A small image classifier, trained from scratch: 64-pixel images.
Rows from block 3 of a small image classifier, named by matrix and row number. Rows with one number belong to one channel. Each number is 128 + 32 x the weight over its row's rms, rounded and kept within 0 to 255. All counts start at 0. Numbers have three digits each.
After each channel's rows are labels from the 100 images, of 14976, where the channel reaches its highest value: "strongest on" is what is common among them. Only what is clearly more common there than usual is listed. The data: dead-leaves pictures: piles of overlapping shapes. In brackets: how many of the 100, against the usual share in percent.
# convs0: first 3x3 conv, stride 2 (model.blocks.3.convs.0.weight, 96x48x3x3, each kernel summed), inputs 0-47
# convs1: second 3x3 conv (model.blocks.3.convs.1.weight, 96x96x3x3, transposed, each kernel summed), outputs 0-47

convs0.18:116108125111104114114109099081090123140133110131095162163146136081106123106106105127133130161175148155113255101109129131168203079118127138149141
convs1.18:072149134146107151149137143098110134166096149120144142111109158138140131121121125150100165139114150078115127078155199089107140139127120130124155
strongest on: shaded (77 vs 50.3); vivid (54 vs 14.3); cool (43 vs 14.4)

convs0.0:136132132161179120164062125140119181084093144149123092157146117087113176166200159098094109117202142144166109123123117108060115131101103134128093
convs1.0:082082113118098188121121129094108102106107097154128109147117142107073124163075110096152109112116147148108112134093135090131085117171079072124086
strongest on: grey (44 vs 14.4); vivid (40 vs 14.3)

convs0.26:078167129131151124161137099153149083106135109151135096095130108096121058153141072126097138215166109176103140080102145066130075120107105122122158
convs1.26:145170075154157104147150096036181163108180079105121047081102137162116167067098087126137113110149138087129136156127111136120176129103144136098130
strongest on: mixed sizes (70 vs 33.4); vivid (41 vs 14.3)

convs0.38:087114122066144158115140085159147147158118158149099123106113122141153185177085103217050159140153198120127111154127172110152140115141121135135148
convs1.38:127099164103155152144126096149183138094138172156131108094176138124107172132181126176117101146130158131209110165143149145093172150155163149147105
strongest on: shaded (88 vs 50.3); vivid (86 vs 14.3)

convs0.65:087162126106100151107208103104182112114141129207088119134130141113123139202129130080111120046163121137088120129174143121126110067117127131124137
convs1.65:119113077106140142109102116000107102133055118110134064108114143158126138174107198119119098122088153126184113115118123106123132221096107138100103
strongest on: vivid (42 vs 14.3); grey (34 vs 14.4)

convs0.1:179076108169122132157153141171130164126118119122117110087134155104113104114103132166162132095096140146000137153094095097109146148133074120132113
convs1.1:165116137161093099120123096179084131140124101050122171143101156082119057149100106138114184161072155099157104111111103110137112116139159083087123
strongest on: vivid (78 vs 14.3)

convs0.68:157100172195082123070117109143139132211141134129125144154151113157122085109109078150123108134105112067159136077073168150144128122148150152073097
convs1.68:126104139130121161126173135088126133101069133125134139137118183120255151199144127123113157125136121109092110203086107158165209082105107105113199
strongest on: textured (69 vs 40); grey (57 vs 14.4)

convs0.57:114149107086150147135102136086193164189088205142145122090208131080132167114141111161151171127154072161152109139118124123111136116163113134095157
convs1.57:130174147131122176150078167169161138169146116168095097121184099136140138127125082092168127152147099175143085152166145132113068125197188116200138
strongest on: small pieces (61 vs 33.2); grey (59 vs 14.4); flower (31 vs 5.2)

convs0.41:136178134087118150073151085091133157136115119186191121088121140160222141134196099103085142098117148134117137135125164092160170126122148116093124
convs1.41:108147179110071131135178129106129120087170152122115080083117122094127139107114075170117166171149124140145118102123136114130128056118096118129157
strongest on: mixed sizes (71 vs 33.4); vivid (51 vs 14.3); ring (34 vs 4.9)

convs0.48:150139117140089126132160093222166133123127094129088102181150172096109122060152105128150110102114132081115096166110141074118203113102138153116096
convs1.48:063149118061099098076154091126096113134081111111092145185119131158109127135109148146153115108127151130118113077083125155139092090072056138119111
strongest on: vivid (51 vs 14.3); grey (33 vs 14.4)

convs0.64:073089144126092130164175189095131107161160108088112130125138133115167136086179078108136148117162110120134152083145147136057175068121062129135140
convs1.64:131157113155149129140204186167069127158182199075117085076111160126176096071108120072111176089128155093108151148115152139099153121121120140127109
strongest on: grey (46 vs 14.4)

convs0.4:066120131105125146236093116145121125131124143168127128139099103105157152088123061120088119121136132114149103085137101210149135143147075112124181
convs1.4:098094143113097153111129166200098120147222171112168092147101121138111082136152112103125105084142077109119091114105119119136087181162104066140073
strongest on: vivid (42 vs 14.3)

convs0.14:107143098123140116091145116132149134122107181136105124184101112149093188109110096128109181132077083124108126102090114113114090130164047216085141
convs1.14:199197133096127159131129125185172137125149138166165143148120138157126119141187128099134170113116100121166142151155139175131082145088141179212103
strongest on: vivid (98 vs 14.3)

convs0.91:138110072167211103115154066124115181085112082139137103133107106140126119168135125141161111131069121088100155099139101137159096183115155140184087
convs1.91:143114163134134111151070113099151186176118125105153162133140127154095115164161148106058096152105090147125159121196123120106188155128155103135112
strongest on: mixed sizes (79 vs 33.4); vivid (73 vs 14.3)

convs0.85:057089124030160090084116182163138120121120121176116167123165134152120116116137097122096156119111105120104154109105133178078080101148164139167145
convs1.85:191151109106131078098111152109108125139136143090092163093100101155109116037154109131099184073114142149137169111138118095142065099087112128103126
strongest on: large pieces (81 vs 33.4); vivid (68 vs 14.3)

convs0.84:166112121082138089160127146142087132185113159160150081138134135124103072057092087113154134139193167101097141117174112146106188103142139172162157
convs1.84:135100173136134152119182098198137137105114136124097116195082081142192110091072129174107069126146125092173113136124092097121185120184144176096095
strongest on: vivid (94 vs 14.3); textured (93 vs 40); large pieces (63 vs 33.4)

convs0.61:109119119120105158132136198125155145111097106099064126202085134110157154148124120102140137139150147126146111221130152116081174101094200134160100
convs1.61:044097089130125075112128069162050125130071151105110131159088131130075071178097119167141052074165136149113173149095126094135104141067138144098142
strongest on: large pieces (74 vs 33.4); vivid (66 vs 14.3)

convs0.9:163125158123198121100099181132178101143111133184091156118135090104111144079108104128138130132060110100120097156200175129079082148151099137128156
convs1.9:123140179118102082111095150091139176145038087074134150186127101130170138189102121100103063158100135106115074141059106163139110142082136121117122
strongest on: large pieces (68 vs 33.4); ring (28 vs 4.9); frame (25 vs 4.7)

convs0.58:132149148142131155107146141121165129128098082152065145198134093085162107091094114129059126173148106148140114178043137154148103124108190132145106
convs1.58:020171095098114131069130178109144137089141165127141056150128105059125094154126170147126105164126114134109115117109138111161106124122119098110113
strongest on: shaded (78 vs 50.3); grey (49 vs 14.4)

convs0.78:145155145139094129081136062103112113175145137145143084063123124093140131120101049146120126189146118157117125190119126052142137143166072149135150
convs1.78:119121156077116147099125084134127144162184133146108056126117152080130126194129072081138061147090102152062107166153156104118107064122079104152136
strongest on: ring (35 vs 4.9); vivid (33 vs 14.3)

convs0.3:161118107111100130100139056162096159169137136131132099056115124137105090106145126099081173127151161158055152132190128080116130157082133157152082
convs1.3:113079120134135082163119088110112116136119129172130144224117129140197112121111086196136109134089097107166087140173170153065179106141146111167119
strongest on: vivid (86 vs 14.3); textured (82 vs 40); large pieces (66 vs 33.4)

convs0.28:181119135141178116077175103091062102091098150148163149121133142148120131112075153127071133106061123071097135109112136090192170128127141136088118
convs1.28:106149176111132094159082092173134128085153175114135181134170136118214057109131129116069109116093128122091127156140132125106152112143089093129131
strongest on: textured (77 vs 40); vivid (57 vs 14.3)

convs0.30:095087104108134150114100080180125103142096135127069135086143136127131176095109165120127145175113164192220117163145098123157085112137070132137103
convs1.30:133163070165156145137140081103097120149121074083105112091136201148128096146129084050143100106113129148097122133129108182135132155062109106140093
strongest on: mixed sizes (87 vs 33.4); grey (39 vs 14.4)

convs0.87:108134074125101148124164095141129082047189134084134109120094088134129064131167122178163130146104126158160137102139090107111095129095118045128121
convs1.87:134103119119129117115099105129128154151163130137115147162140102136122115144151131101160128142128143083122186187160108136085173090123121142122046
strongest on: pastel (63 vs 14.5)

convs0.27:127065160171202072118076166135138102119105135147153136129128114103123079124088160168172127163137098095058127100083143095098131145162156134125171
convs1.27:157142126082181192117111174019091143163113116071087131100141053173117151102165134121119070141125120119126135137166088095129094147176135075099128
strongest on: mixed sizes (94 vs 33.4); vivid (34 vs 14.3); gear (29 vs 4.9)

convs0.81:155163127127118201100015135080120148125138127117098120157101117137124071096120100106111131160116135149196126190155152147164119150104147124160155
convs1.81:102082071071137145082123204102075112137095131066090108185089166101106113094123199131130109147101054136130182112129156172101100142074101132101141
strongest on: vivid (51 vs 14.3)

convs0.62:122113117196125091089124061141138154113110105151111124126123115123159059116210077125099174118112170111200087107103095089138129103150134130133162
convs1.62:068134101082126132083130139118130124126149200156139114202092187118108095060109175134169140151101143127105142053122139157140110087123087140146139
strongest on: mixed sizes (70 vs 33.4); vivid (42 vs 14.3); grey (36 vs 14.4)

convs0.23:077139125109149116107098081129127126178158113221228093105128145133088109125115077138103083123106150099086106107114125186132101137126109129097124
convs1.23:104087125118072109084141089118093125113159102123161116106108102017178123109135112144138118076093163121136175109111102108124159069090113080113151
strongest on: small pieces (63 vs 33.2); ring (61 vs 4.9); vivid (45 vs 14.3)

convs0.71:117111156200167115133095118070143119138119148151121130171131099111166126094080066144149146097124166111114136052073093097091073172153138117149158
convs1.71:067047163138081089099119127120152104086137099080166131105155098118164178133132121124145100130138109118148079085086067106110121132153120105105159
strongest on: mixed sizes (60 vs 33.4); grey (49 vs 14.4)

convs0.80:135086121080175165126094159139130118098112060070142132147168100126133093118113089109140161143113157087161155036177133176111124123119178152109146
convs1.80:107120103145137169115105174097096119126152118091089181095153066131087255125161139121132180192116056117090152106126152092117115097122094138130112
strongest on: large pieces (62 vs 33.4); vivid (44 vs 14.3); grey (34 vs 14.4)

convs0.92:120135115116103111087222144106113131090130150123116136084093105100114165199115127083136172163098137184109105088126128117145134074167086125117193
convs1.92:113167162168128178132115065046084159136132137127122097118064145147129128044041111101129106124116156135095111111115108142112147124059129135138122
strongest on: mixed sizes (90 vs 33.4); grey (43 vs 14.4)